config = dict(
    model='sound classifier',
    num_classes=20,
    hidden_act='relu',
    head_dropout=0.1,
    learning_rate=0.0046,
    max_steps=25700,
)
Rows from block 2, named by matrix and row number. Rows with one number belong to one channel. Each number is 128 + 24 x the weight over its row's rms, rounded and kept within 0 to 255. All counts start at 0. Numbers have three digits each. After the name is the row's rms in percent of the matrix's.
# convs0: first width-5 conv (model.blocks.2.convs.0.weight, 128x128x5), inputs 0-18, a 5 kernel for each
# convs1: second width-5 conv (model.blocks.2.convs.1.weight, 128x128x5, transposed), outputs 0-18, a 5 kernel for each
convs0.20 129:150135156129086122088162163077143145145125126052054137151122099113172155135080089147094083162159128123143129106139169142127119134082122144133133136135165136112133123125126166135125100080131118104097089165158097171133115103106138104106134135173128128157154184122138162118144142119156153
convs1.20 124:098130155134128090120134095092118100102099084147156160099100136151169118107099119174142143133107113156173100131145134141136086126134144128146115099125135098096118141096132150113110091129146156128108135151119099095095124164148119129130117101146164136101133135157143132148103131139142157
convs0.21 053:155161157149136125147148150144137150134144131133136137132140143156178164152133148167169173162165158159143135147135146144087163201180153131123137123117146190201175141122126144146152107110128128143104118133119139140135153146146137121135134135144150171151128121124145119120127145135138128
convs1.21 069:110110112099102149157138137140152143143158176144136156157159161169168152144100108114128120107099089079095097079076080088147116095136151128121114112115159126123143154104117119117117141131139126121121110104090082096116122111113107091094095083105116128136130134138138145148141135134162167
convs0.22 123:125130129142142133165124100105139153162159154116148134105107169176124108097120154116123148124108123134123126134138132131121152119133118138151157159161189136130122118177163101092120142139133138129168170114093093158142111125149145158166166154121112115119133148146122110124117132147120112
convs1.22 111:126102106122140103112127129132117132130126121093106125128119122129138155157122110111134123134132115087101127125120140151164134113154154135120142133109152165173132144080054078127111119109118129149107100119136152138120097123147120118106121119073062096122116133155176172158165159140121128
convs0.23 093:093120161150128099112164174126146163153143144100125144097126107107129117137112147175150178132159151144152125125129156152072135189175145121127126128121097114149148177097108132132153107120135115129118131167148153137136151172166167145143122117121117146178155098088135176131132133130145162
convs1.23 081:119132158095089156169178115108162144140148163122117148150128144158166151132079086146149119132107099074093108105114108116135060080131146116111102091115170123127152156096153170124121139131163147107140146159125100104132146116143126109118110095143140152140117144141130134151125102124155163
convs0.24 079:156141126111107123110096088104139156139113097126111118103115123112094101122101110126118152129163134104101112102103107119093124159141143115110110105112102113084082112136117113105143110108117116121151139111084089125106107107136103106143124092123092088106122115097100102126124107115118113
convs1.24 068:143116100129119122099101113116122140163165146124093110134133104091083103120189160159127111116087097126131131131141146139159125062062095144130130123136139153127116129178154132131143114126117103114119105109110122174191152160157136158174162121156158153117134102106113129126114122111112122
convs0.25 093:109144157143120114166195157138131127129115117096113100090097059089109110117146140078082129124112103112117142152169164149148133076101148110111113114108147114093147182146142112124155092133153155144070112136123104163148136148161106134154163141119092109135124136156179173154127127128130129
convs1.25 070:116127137163144085133161152099137157136148150152132133144121119126139145124105074102112088136136134148157110122131108109167140088166138144144143139141137154141127129122109123109073095108115122110119130144148128136106119105115133106079098120119121095106109115131132111112154161159145151
convs0.26 063:122131135129126111103107110097122126126114094122133130120106132126116102106089096108109118116123123116115098092100115130089091121151136120122107118115093113134144162118122120134134116121118112124141140134117114111107129126152144149142120101110113116123128064072079090111101112118127143
convs1.26 042:099105127132130085090110111139121137165169127086094119122124113103090118127134162136098118097113136143122147181170153130075087093075160139145141158143113127128122124133151131104132157131116107113122119111128135186179172152134131143168152140110152150107104094122113121102110126137124126
convs0.27 055:167169173170156136123143157150163172169162150098111142138115121130160177168076102141150135156156145145145171166159160155061126159178153160154155154146129135152157149091095125135135115130151144125156152168171168175170162147138151158143152138151146129129119131129134140122124129120116123
convs1.27 053:097099105090085150162158138135127124127126143150164168161144160166172142134117132135118110101076063055053111113103103114148150144147147109104102105105143131150177164097122123116127125129146140135113116123092090129138127147167112117115135124096103111127128151164152149155122124153169169
convs0.28 128:153150129116132152151141121121144149148136144085093107135134144147123123120030043112133107144153144116133114134116107112088069146207137147144151165166092074201149136089110128111089109100115130134137140132125126124130139111083155168125099108126140138141152103109107105085116112125139138
convs1.28 128:115133115134147125125086122130102106121143153148155151144113134139163139118122149176140128118124125139152119105103109125056143177162126123128106127152112084155172161095137143102067106105096126112137143152143122093120108078088070075057077100138136152145121129104096116126153136140164179
convs0.29 089:181178175165156113126135131135151158156159148092113113106115159164181171172080116131150167165161159157149158154155142138053117159158151160158155155143084124168166151109121133136147111125124126148154158172165179166175178167160128119130126122132133158140108139129157132119124127129143156
convs1.29 114:131122112085087150141132122129132127127129153140129147161152163171174163151108110126137121131120119098107123106108110112131118116140144114111108110117146127130150143095107114117112155156157155145115105095088092103119118111121118111120125129093101111113107146156159155165142130146153153
convs0.30 129:153115104132141166156087132159142114126154161118118080158146169132105143134151128109149115138121132128131120149111114153159153136129096140140131123128128182103083145161131091126130150141116146109159132075127137178168131113117120136140158152140161110106128152180114102133115146120098109
convs1.30 106:148150120132134121105078097110144142142128118122132108125111140146132133147073168135110132142137125115141132156143147130058135142104168146110092122114135139195145119114135120159136120140110118119132127114125140107139162127106182142088109149144127113127136155157155152131130144177175134
convs0.31 083:149153149135140130149131127129165161165161152144173143159162151164138133115143159145153161169165171169153137143143134139147170172144134156150153156139140181172113093145155130127136147149138157161118136114115115134150152131130110153176168175160182166142145090118116087097145143155147129
convs1.31 092:096077090099107120129151145152142129129132145164165151157147162171170161143128107115122137110098086071081118110111121125154141114107133106105111113111140158149143149110099112130118149144130135154113101102113111138124123140140087087090110118081096118137137153158194180165162138118121140
convs0.32 053:162167170164164146135131140133129148158157145126116131147145135140144136121137118129154154142168171163153149144136135139080149195174137142147143130132112214193137125142129128154158109119125143151147141149130136135145150151138102120120134132179178162146128128134118106114130121128127114
convs1.32 071:108100095101111151152135140152149142148155172173161162170155156175175167158133125132137136098093095097095101089087091099166143101119140110109109107122134130128141137129111118119138157154143152153113103090086104116113119113126111106109115122105107118131134124133148155154146134132149147
convs0.33 088:186190188171157141147140139132147150159159153102125126121118164176172158156092113128143159174176167164161167155154147140091129160177162157157164157152084128164167137101121138136147118132133131144140155154139144157157172167166123115123129124133144162143125147147167151139128123121143143
convs1.33 115:115111104091094140135133131131135132134138150132130140150143161169177161147114115124137128128123118107112117119120116118131120127134132115115111109114143133129141140091108106108110151153151148139119103100096099111122119114120128118120125125075091100105099141154168164159158137133144140
convs0.34 125:104126129149174061109150115134144157147147162114175176114117105153147120143063156133111108132121116150157123122135145155070145151166099132134143151149143133158172082101159153117126101145111098113115140141117152109122143132141135140146135123108123180159162121119156125126118101141156144
convs1.34 112:143121099121090148140123161125161131131158131111114135150156130112121168143168119123138105109149097086078122089092107122110090124138116100113116085108137148104115149079063139138116119071091119163127102101136112126099101094099093090107144142066099139138104132145142129142146131147134158
convs0.35 097:137146153143139122129143128108154162156149152102112118081102145149151128134089107136143154138153151146144153150152161155089103172173150147144146146133071103182188186105110132136128113117124119131131142157121114154153173189170178160135128128113114165179132108110139149106110114117149157
convs1.35 099:112107105081072139138130119119149147155182199143120144162143155153150147138100107137139126118104095086096088076078073080117087104144143100100098096118164133145156157095137145126118139140148134111123116112091089087123123106097122104105112109086102133118117136141138138146147132147159155
convs0.36 090:178182176177162135140146141138165172173162154138147147146147139147148146142138135138142143175176176165165170171159151145110120146143133165161166160150116137158120123138131125130130130128131134141123146153150153165169164162144109132145140142163176165142127162156148138133128124123129120
convs1.36 115:101084079088093141140133139143128126123126141148149155159154166174177162155113108113122125123115109096099120116122120120143130122122127112114111117119145138137140140116111108117121162154157147145110095083088103129134130131138120113120125133085088098109109150162171169156154137129137137
convs0.37 109:158171146147160107140103087106165151144152157122161110116171148171139137142104156125151181168158152165146136142145139141103190157145167139141147145137141150159134073133156119119153124143113127148137166129119139147162140127133129128138144172129169170130131079110110061076132137155144132
convs1.37 112:104089085101085126122138142144132127118127148185153149163154168157162158149119105109133133105105092079088109099103116115149118113124136106112110105102155151148139143111080109139119151145131136155121107106110110137124117134126101094096119116073074098138126147149184176167145135132146146
convs0.38 086:179185174169173147149137134136156164163158153114132143134126169164163148146105125136130126168173166162160171167160154155093118114121123167164164158156077108124132124111132139137133128133137134140166167168169173150176176178160104116125134136140148151143133154162164163154119117115124134
convs1.38 109:138122104094088151150141140139138132134134144138139144150152149156162170164107109112123130123118108096092109109104104104133124129134135119120111108120142141138133135102103118117114156158161156150109095084096108118123130125126122112109119124077081083097098134141150144143143130128134137
convs0.39 079:154159161160144138134133135131146151155155152142142152145138171171186188192148148127119123157165164160152138131135133137063089105100134148148153150153066114093083082136143125111109134133126123129154166176176181142150148133129116136143137127135135130123107140137140133117125118108112114
convs1.39 096:142121106108114154151138136142144141135137146160157154173172141152156159160122124128134132095084079077084106094099102104153142135150160115117113113121143148151151144127123125127122124125130134132099094086088097118122119124129110110105111119095103114122123117130136142138156148146146141
convs0.40 123:152130120121110144124101117099160145161146148150112114136117148134135151145150104117164142153139141129134166162151146160103072103163112163158151152152104098113126132141117117160162145140138145120139125121137126124109101146157163156124110092185155142176184160169133140133123118111114115
convs1.40 108:127141118110124168187136109093131133157169170114155135092103128142124127139126175163111090104096112129137135144128118126109133151113085137124133141137119121148131113137166126072097140151129077062141156133115121123140140113132121140144156155153137140117114160130119136152135129095104123
convs0.41 125:130130155168165111100148189178121125120117122117103118123105078087131151137121124125081060130128118124136113091104133131136128142076066138131146150155160143111084131128125126117126103096124147145066064130184181171149138136160160099088121132130087077104121134105104127132134138122135148
convs1.41 114:151162142096072150165160104088123099102096102151152161132126148158142097088064112152166161120109118134145112131136121120112090129159172124122117111128137125128125131101121145144124142158149123080158155139087070117123151164120121121120115125159151114098134114122106085087091118140124105
convs0.42 130:150146132131135150136103129140140145169164145116114093141119105119105137133128114093147133150157162147145147160146139161111086088154116160161146141149086126132103115116128101145156153150135154121116126096134136126135114130163144170151128108164150119127151107156128125150115106110103111
convs1.42 110:139156123126140163175110089088146163168172165113146100076092141144120125130136177153095087104109127138136133127122133151099160165079071117113116143126124124161111079146163108076104142156138095099146155124121122120124124118150127156148159153130120123114114136122117137151146107078099121
convs0.43 101:161165167157155125123134121110146156154144145129140138127143149160152136126127134150163177164175175173154135149155155144148153174170171143142140138133109121179167141123136153157164106118117121138109129133117125147154172180172162141141141147126147183158137072077100102090135137134153158
convs1.43 112:104089091078073148141137122125150142142156177145125136150149164164169159151106104116130128110104094073083087083088090091128104109130127114117115114118158142131147143094105115110109160150151146130125113118096098082095101113108107097094099098097105114119111135157151146148151127131145142
convs0.44 072:142153152153143136145134140142151158153152129151154155160165163161177171152143148163178181158167166155141146141147144137122173199200154135133142126116155179167172147133130140133141111110115127130150144141140147172162149146143142128133135136143162167151124090099116116137118118123141147
convs1.44 082:101112103099109165162145137148150140130143166144148157155144163182178154136114101110128124088080081072095095092090103106155107103129141125120107113113147130134156157122124107109117148124125121113128128116097087111123129127129096083097098089099122125134124151147141150152128108127152163
convs0.45 118:116129117120124099143120093106148148161163167178203174135126160171128100103128153129115119119117129141139152168161159168122124167192095144146150161164150161193162101155171155132140132141102094101135147110083111121134155151165163182165150142143155166138141125141135125125163145150131120
convs1.45 097:147098087096105169139130127129135137134134131106103117134130136128136139147151134120145154137133107083094116101104131146140113123120139122131154145117147150135114137058054108128119133113129143137120090101107122107090054082119110110121136116056062103117084152155156160166172150122111150
convs0.46 099:160158147151142148136115123144160160157159151139148134166185150147143142131151135145163174173187176175147141140138126127137149165163166152149151141132132184177160105153145142152158133127127141144153144135128143158168157146147129137155161182154185174144137107109098091123138145137137139
convs1.46 114:103091087089097150141126132140136135119134157167163166162153174190181155139124116114132123093085080075092095093102122128154122109116126110108110112115139127134140142129114106125122148141140141143131120098090093112110115133133086095092110109082093106124125138143160164157138123131144149
convs0.47 122:169162116107113164143125117119124155162147148116111125132128136131128125118048063125124110147164144125131173159127112127045084171188130158158156157160080131174168126125123137119121122115133142141139140122127123149134126098118159154134104099121121110113109135118123087100095071077092110
convs1.47 113:131107088102127124124069052113149142137151156143150151142132134130130128105117141170133067113116127136148112096089087106094108148159119135114103118144110090139172168115147142114110123119099072084127131122119108119126133113111112093077057094096110138151133110097074109116144138134140164
convs0.48 092:146152147127132094114122105097141156156154155137152142115125159176166142151110147150149165134143151161155139140139135139115152169177141146151149148151115109167154086101135148144157111129121118131126147132108130136147171170155141132140145152112147171149133119114132110078112115135147135
convs1.48 105:121100102100099138136136136137136131128135144120117130148142143152151154141127125130144139132125102091088119109128132137151114118132140114120123109111157145132148147089098121119108167160157161160116094098102098109100108116127107103104118119060075098106093146160181183178175137125146159
convs0.49 096:167163156145142122128124122126157166164170159133147142138156158158156160156117123131146173171184179172153136132130125119109148166151189147151145144139110151173160135127131126138153116116119128148139145141136150164166161150148137131145155164139158166141128099102113095108132138133137136
convs1.49 117:118111101094098145137130129131135130123131145145142158170154167181172154142113113118128121109098095086098110112120125120139116113128130115115111110114142133135144137097098111116116149149145145142118112096090099110115113124130093092101115115086095111121116149160178176167149120124140141
convs0.50 114:126137177188176141127139160168131136166187162159113111132130119089099127125151114107111097123141159160140112112123141156154145100079075152153139129131147146090094123155123113116117136129134158146114095125166170153136112084089099100126150152156134102095107163134115114127161164126111107
convs1.50 097:166153130112105108094050075085149168173159144105116114134149152139127108124071111111105143135130128100084109116111115115086113139116151145134125138141148140149160131110135124168198138163133094091144132116113121110141147140122188159151120125136141155158139123125108126134160159171172164
convs0.51 093:111121157168148089097142179160128142145135126128135145146135119132169179163124140166167149108137136144149119116115140141110136184164108132125117119112123150147167173097112125139131117115135137125130136168199192153140145153143149135148152132126124132148128127117135177170127135137151155
convs1.51 091:133151135101086168190182133114146135119127160138138179176154142164176144126102103149177168115104090076087093092101088084151077077103124121107110109116164126126151149108140147119128136125139124094148161166128093094114127123138091099121095088138142134132115134133115101089123092119133159
convs0.52 094:179175174170162125130120112117149156154156149100121119114132160169165160155106122131153176173174179174160138135138131126106149171166172150142148145132114148179168133111114126133151117134125137144144150152137154176188186169163138127135142155130151156126108098102122112105142150149148151
convs1.52 116:101103096083087146144135126138140133132139159145131142158152168177172155138116114121136129108103104087097104097105109109139119112131135119116114109114143133127141139105106113111116152144139138136122108093087093100100111113120107100107121118084094105113108144154171165162151129134146149
convs0.53 103:158132113110110192160110100123107102105129127128120127145146156112092092101136089118138127139123135129123116121114118122100089167103074107106111110109112184095050115147117127139131135125130139133204157117111116148135136121123134134154179164118134116110124163153127114107160165147123119
convs1.53 080:119129132169167118115119153146122125131110110096104122150159114108127145140125118122122159134135131108113117140149152138136079102092161138148142135142118092106113099138128145183166110103099137151110106129162166125141140121124145154145133133113102105132124114118124114099092088105109101
convs0.54 075:157152159151149137136140150143135145156148151136140149132126160168174174176124141129121124154169165162156152143133126128078077108119130156153155152151062087110107104129137124117116132127121120137153161171178174138155146159143097123137131135135143141127118165152153146140117116117118120
convs1.54 092:143116101103107157153145141142143147143140150154144158166158135155157166163117126124128120100087075079081099091090104114150133135152149122112113111117144141147148143127133135125118130138144147144104096083090102131125119127135121118118129133090099102110115111123126124135145135143143142
convs0.55 057:161168166172171161168160155148138138149148145119118124145148114129138141134125121144144142145154150147141175178171166170097153174155138127147145145142137198204131138148127136137130124121131139147127139135141150153163171169151086107117115116162177155125135173172167151139136138150131140
convs1.55 073:111101102109105163160150152153154145148153167162173167172164170179184171167129124127126133086079080089092111101090083086163153128128141111108110114116126132134130141111099106101112141134121117122121104095086091127125133120122117118114121135110118125138128134150157162148153134132139150
convs0.56 084:177173167163158134135131123113152150150146140110114109123129158161155154155126135126148153172166171163145153153150145136145157145134115160154153147133132154175126115116127129129143134146148157163141150152157154159177168163137125136162157160160170142115096104112115108106125140136133119
convs1.56 106:112093086081079125132136133124140133129136146156158160160159166171168157150123106117124127104101093085087115105103107103150139123127131108113112113116144150140131136099092103121124151144135135141118108096095100119111120122125096100103111116090095105118114140153174169155169148133134142
convs0.57 078:159161168162150147147145147156143152163154150126139141143140163172174174186143142150144146164176175172155141141131128136104099157125134157162163155146084132150107127139145145140128143140134133141146158165164167150161165146131102124143143135149167153139123151152151141137127123115122118
convs1.57 097:110089087086087153147140140146143140141142153154150151160157151161162160157121118123139132100083082077082104095099102113150132116133137117115112116120142148146143141121121111115115139139131137136100087088085102124122120117126119116121123132099109118122128118128133138141148134134139143
convs0.58 094:164175183182170131140147145150148152163161148133152151141130149161169171166139144137126117166174177175167158158161154150098121135130117159159159153141096129146138130143145141136128135134129127146148162172177174161173180168157108122135142140147157154140114136143140132127134129121131130
convs1.58 114:109099086083082152146138136137136132130138151162153157162161153162164164160122121123133128107097089088089105095100100108140125119131139113106111111117150154144146148109112109115116150150139139132109093083087097112116118113117121118116121125094101107115117127141148147147149133137141146
convs0.59 086:162152164161147133120121122110160170168168155153149156170168143142147144144153138146148150178186181168160167160159151146145155179143148149154150142134150202171131138135127125131137135131149157150137130127130127152144138132118117145162162171173185153130118116117113106098146149142134124
convs1.59 100:092090080091092143152137145144140134129136154161164170163156169181188158147131119115122139100094076077089102110099109114159144113114122111112105108113142140139140141126109100116129153154141141141122111097088089125126125130131089091096111121093097116124128139164166174155159146130137137
convs0.60 124:128137122146159088131117086119153145119141166105156122110147137154116115124073158137131147139121113144152107106104107109070180178138125125131140139137149180169123110113151118101136120131115140173139161115099136110145156115123161131125133163102125151122134069094112054078115120158153134
convs1.60 117:104073074088082111119124127124125114111123144162135139157140152127133149146107107122156098122126093080094122086105102119131091100146122105100123123128175155109136151072061133156105133112100123159116097101121118111096113106098114091080107119067068118147130121119144125149181159146150163
convs0.61 088:153152152152143111120114123140168174163159142124138123140167133150164170161126134145163174177182177162138133138132131131115144176186180151151151144141124152169157119142137138143147110116116133144127138144157178186183166158155121125146152165132166167132119091089101093111136127128143141
convs1.61 103:100101097082086159154134128137141131119129153160154167174164166181174148134114111122139131097088092079094100086092115125146111094113130114113115112115151130131147145111110110121115154140142141140121118100082086097101115121131105106102114114101105113129121144151153160158129111129145150
convs0.62 120:152124095083108136145122100122124143151161158122122119138147140130115114119096125157146138142157139126128135128129107113068147168108102156153157148143085178133073050137144143105111127109112136153157141104097121133133147083092154130118114112113141109080099146142162079092120103111111113
convs1.62 104:078065073108126086080064087156140139128124134173156137131148130106119135124129131152142101106128114103117093081082108110108133133127125118104110117131142132143155148093116160183144122100065095120107103118131137121120148132101128105071080099087106151156133081105104120133172142125128146
convs0.63 099:148148146141131123119107113119154159159158147151155146169181149154158162163146143139169183173181182174144151143138126123151161161166186140142145136127125156164151099140137134148160127124119134133133138134141147164168156151146127130142156180147172168136133085090083079094138138133132128
convs1.63 116:105092091092100146143133130133138132123128149156150164166152175197184161140114110117130126098085080064077101102109122129150118112119125117114107111111147135133142140119109105120120149146144137138127121099090084113110110124133093093096107111097106111125130145154164169156137124128142148
convs0.64 124:132127118135128152103064126149142139156136111121114100169138136130119161147133083079158118149145132105104134155123136168118081072135117122121115124132102110098139120115098093162146133141120134117150140108154139130119087116121099179151096080150136097114129129147103121143130128101099121
convs1.64 099:107133114135143112127104114122098121141153162117129095081125124146137122123129150130086142089097114133134129133132144135132191198073087162140128157159122146175149099148173132125144108126149132111118146129128138130141148134138107166154155143124139128129111129117114145155127100063100132
convs0.65 024:102123123129110124141143158131120115105122131130116134122145119131116120126105105098128111141126106106112122116127132117121136107108151129121145124107142132133118152135109140109132100116126138114137163138157135140122132122121132143132150133096073090102106105117120124133137130129132137
convs1.65 013:090098126092119103127129125130138136147142138162162134191158113152137114118160145158149127081058106139116106125106103120107121088144176117130133146129149098125125128164162128153149153144144124136119107099131104101113134132119110087094116125156103156122119137105132097118140098157101093
convs0.66 127:130150147143161081129139091108142139135148160115193180130124115154138114121058146120096097137124125145151117117132126142088154119151112124127137145149125134148176108094161159130130121153105075080129162147106119116120152148157145159165142129113125162160158119115150126129136108130148145
convs1.66 107:114097099125103116090107146109141117117135118081096131141119124106132158142190145130131114085121093094098129103097117129096114118136130115144142098110127143117096157080075126120092115105110147155119095118148137117094082086107096106127157147052088129122095122137128118142137123131113156
convs0.67 077:167167168158145130128130111111153161172172164108115114120126149167180183182135120125131141155164156148144172161151142147069105152134136161159163160155115152161119142141132123126138125126120134141119141147149148181168165159143101122141137143163164152139128136124121103096138133128129126
convs1.67 095:122119102101104143148131143154132130126130148159153151168160169178176154144116106106123130118109103093090128124127136139146137111123135114110109111117144138137146143099091087110113165167157157153117105092087099129131116130121110115125133149098106111116113160174194193181154137136144146
convs0.68 128:133130119125137144170132103118105108125138148106132120096119152143109095092122147117111140143121129141144121128129098098128144105126124134128131130132185107108092101182163107096120144146157162151168164117094100190149122125139114123162190180139131123115130156140112100104135141143104087
convs1.68 115:135116126130148105117144126128122141137129125089087139146121113113136142146097079109146135160153128096113109124126140162185131071139170149128143142126149149147115129091078122161133085082103138143110107138152157123116105133157144131117118109094077094123126135150166154151133143147140134
convs0.69 069:156161162155158157163164164166144154154159146127128134134128154159158162165131137129136131153157168165156147143151147145101086144132133151147150148142080113136120116145148135124117144139138136156151164170169174147166176163141118125126125123151163161144123161162167160154115109118125136
convs1.69 087:128109095094103159151139140141142140139142153149149152159155138153159164164115113120128124106089084085091100092096100108133128120139146114101107107119144143149148144112107111121120134134134142138110099089092103115119115120126132121119121135094095098115110115129130132136145144142145139
convs0.70 131:134125136132116143095071103114109127155151133113086097165154138120119149141147088083142129139147146134133132120100105139140110090143120143136119112116115121086105115155094087128129121124111118085144119111144131178138091078079108139162159136140109078090101153119084085098155156108104114
convs1.70 115:130166135145155121142098111121094107116116099130134093090131145156127116121115141132102147123132138137121152153162171180136178157092145152113105136132125136187161114124121098111148100134166140138142162126129141112127147160161146168143128132124123107144139138147144186191129134139167168
convs0.71 104:149152155149140139140129122125155157153160154149171157161190137151149149128123144143150166157160160166150147151151140128127170172164175136139141136132142176173152113141142127125137123124120135147123134122117131173172158146156135131158171194149182186160145077093100073092136139145143137
convs1.71 110:095081089093098140150151134150145138134133147164156157161155170182178160139120105117124133100081081073087095089088108116152119101109131113117113106105160148142151153113102112110106143129113121134129120120113100096095101122121090089084098101085097112131137147154175164166140123113140153
convs0.72 085:183181183174169137139134136128136147144149134117125128127128163168175165155099122135143156168162163167157161158158157149095157151163179149145146136126130155155178168126124130138147114121131138142151155162159155175186187180168122128124130139154154153148112116118112116108118123130127127
convs1.72 111:093087079077080148139135132138138131138146165140146157150145178181173158145118117119129130104097094094107108099100096098124124122122127114113110117122132123133143144106101106113121158156145135136115099082084092115118116121120101101112119113104104111119116149153175167159144131140152149
convs0.73 122:092130136115116092132170105105145167144120134109158165100138101121139117146072137162139166128134114117113131087121137142045172213126098121111116119116098160158133118131136148115142089127114118181111131163116142120106152129125146106119105129101116171152123084051169106086094089107135140
convs1.73 128:132134133130104124137165153140149127120134149172119148168134141122138158137135079121165121121132108112136120091101087081141086095124106104124143100118152131110137142115071139141081150108108138142134121139140110134100113104103108102114123090141120144146125120138147108125133134132121130
convs0.74 084:153117118128133150120109122155143146166187170139128097136152141131108121129120099082109124141153170155133153142126118136117080073118135139144134138139100110109098073141118086090122127114127156139132123098116137133133109093117133131166168146151142096072119152148128100144119127114117113
convs1.74 062:190141114114137178115091090110138143133128129122134108128144123135133148155139156104098116135136141130123148123112132139119167112102105117102109113113133145138133117172163149167165122130093092117151134121119127138144129149160171150132134162134111099107112147115119131122114097115126120
convs0.75 093:176182183182163126135135149138144153149148147106124134135139154159158160143108114135156163168173175174165135130139129126139147167182167143145146146133113129182177155103118136153156102115122126131131141149152156160162173174169135123128136137132146166147124081095109109099136142147160158
convs1.75 114:126116106084079146144137128129138136134148165134125145154153163169161152143111108119136131113105102086094095085090090097134113115132130117118118115120152137129145146107110111106112158150155146132130119108098095096104102100110104095091100102086095106107101143148156152153155134141149145
convs0.76 035:114108122123125134135113117116152134130120119123116129163139098097108130112130103116117106135124095107108138135147149158115112112104060118116118117111121105113083102093090074110116153142146136116122125126133144148139122127152146134113110126082046028052071153140128136139117127123134114
convs1.76 021:123153134111096104118102078063118142132129118134144150129121116124108115128125120130134155061079116101109119078096106121093099139123109163167165138126118096117114112145145136131124181154142114081113128132085108110102109142112129142132129134118081078106122110084089129113120142134102083
convs0.77 118:143121101096112169143111122142125151161160156130113097140131136139108130115083093114133104149163154134135150136114099129091128132183117152157155152154115150165133102120117107111117111097109152149131127088131138129125117087107151139140131112150149106082090175167144117135110103109109112
convs1.77 106:136124078080113136146066052106168161143151161149148130123115133138127127117119152168152097113115135140139109094078083108107133132123108132111105128127102095142160152133168145152147130138096078081130140115105115111131138126130122113077077100111106124153135123092074104110138118111130152
convs0.78 081:145155158144138111146159135115150158155147142150171161127119153171166130109119144157141135148148153162151144144152147134153162157143174144153151148149120101114137101106123152156157094121121108105140147162133123129129152169159143137119132129129131155154141112112133124097124122130123124
convs1.78 091:133108107102099153158174163154140133132131134119126136146153126149159168164125141128129133139117095080080114110114114118122125131128129109107099102106153138123131143103128124118114155161161155143115106112118115111103108122132103095111116123078087088100102158170172163166151118119126141
convs0.79 091:147147144126120115120126104087142143150147146097126141116111134155170141149095132158150162131132139148148140144142131119111127177174153147147155149147091113160162102098128163160168111133133116119127134136096101154141154165144158136134138133120135169152130124090118097057156143142157151
convs1.79 097:111097108105115133126130137151136128128136146121116133145133136146152140127133127138143138127106090078083102104126129142140116128138136121121105100110151133131156152081107122103111155137151162154107106113106104095094108107130116112122130124078098117117109145158163171188152132139167175
convs0.80 088:185186188172157121128125123114158158166157147116130135144133154166178172157119126142150140176177175168162156149145145137097148159148136152162156154144117152159141148122129137143137116123133134137137157165166156164179178162161113132131140151154157154134112124123126119108131132137137126
convs1.80 114:096095085074078147152135129145137130127131151148147156161161165176181160150112116118129130111106103099098113106107105116134130118122129112109115112118142135129142144108108107115119156151143139141117095084082093117119123114117110111117125127089095105115120140161163166166156141134142146
convs0.81 126:151151159155133142132111126143116130160160140118106087124124140138127149146128094068126113136153159150145132134138148177101101078134116135145130125130093117092094105137091075131151115133130146110139135128148144146122091099124096145160149118181163122126148110116104094126142131093083087
convs1.81 098:130140120137147163163103103109129151147148129134141094092132125133121111107132149126100134097113120125119158152153165177124180147084127112096109143134117134179122103142134096115152121135133109106133135108103123145143147165188132164159141134123098113120132150139151179188147107087119141
convs0.82 097:146143151158154175142119120129116113117134132144121125145164143105097106111142104111124133144139143137132094091096099119147121146096081120123124118116129169091061122151113103116126120096098122122173139121132127160144132113114112107130160151158150134142152152140121095094143156137118120
convs1.82 072:123146133149153124137136152161138133136119104091096112135151118120117131139101106132143161113135129115117121149165148134140063069092206135140133139137144099095110113145133144162167124150135151146113133138155163130155162147118159176158130135134124119141147097116121108102087079115114102
convs0.83 069:156136126136143114107098121128132131133133136132119118128152158136143147136125082095123133130144164133146126122130138138061086118115084133127127118114120189160093116158114104114129128114125141152163137120137142123141119123126120128128140152182166131117124163159138146155139156133110125
convs1.83 065:146147116114100139131125161116128132135135146169153145154136141164146127114170155140132148069091091094100088087098121108196160143127174110106107122134129136164163152125108116140138119107097108109120117102106097119108094120137083100101130156113108102088091108105120120104173162165139123
convs0.84 112:144143136131136172174150147155121114117121130168124110111092186164132117108126109109118116116136148148147130123117114128100113154108079130126127126128112173154084129106095088098107164150124109107196165127131131081085089099135151117096092095127138113093113139144141130149125142131122130
convs1.84 095:131125102109094137117123137126145135138137114162167143151144109137150155128139139101119163115125103081077138117113099135173165130138166119115112130137108090109114115130098104132162159145128133137118120134145124106089101083157116105094073072110098116115115124112120118117159118116110112
convs0.85 129:111126148156149109105089090129107121142173155125110102143162128119122132145138123096126162122128143144134119114108106137136122078097162155158156146140150110092121117155115104126164117109130149136107103120126131171144125087110056098161160135162150141138159133107114090114167177138106112
convs1.85 105:141140112121109150122091098087134153141138128140125095136146141150135131126118098056105149105118123107080151143161189171149158075044164135121140146132122171139082092136101065125174089106102106140155147123125116151146127168178144157158162137116103090101113143138166193164122083114124151
convs0.86 112:130144132110122088116136087083137152141147155117157172126133131177165124129120179181153179119127116137143120130137130123091159181158123132133141144139150157171175111117152152126159094126123114123105136133082109164154166159160165137130113114137134172152133110108146112088145147154169147
convs1.86 109:103087099093090126114126120124140128123133136139127147145134153147156161132129105119149135143121098082091120095133136146148111120129131129144132120121166157117145156052072113120100144122130145153121112116111091096066078098107105093123123125085099130131108134151159153178168140122143170
convs0.87 081:166178179171162145150154155152145160159158148124135140137126156158166173169136136130138139160172184177166146148146148142076089138154131150159153150144093127158134137133138127120118146141128132150155168173174170141155160148139120140142143136159167171150123126124128120110122112115118125
convs1.87 094:118104087083081150150145138145144136137152163164156162170170148160157156153118119122132147094090078077081097091087092097137118116140152115113114117121141148152158149119109106114125131126129135137115099088093096119123120117125115114106100103100105109116119120135143143146143140146155151
convs0.88 094:162154153147141134135134142141158169164154144117111119124137152156156161158132130144159183177178172160133118120122116111157157164166168133136137130125123129158166137123120126151167110119132138151137138143154163160155157151160157134136144153127141150124104101104108112111138150134136140
convs1.88 114:131133117096094141135117112123138136129134157133127146158148165174163144139111113124138129107097100083103110111111112102145119116130133123120114113116148126122141137099106106114116152155157140132131117098078086101103104108123100100103112101090100100110112150153157158161159141150156155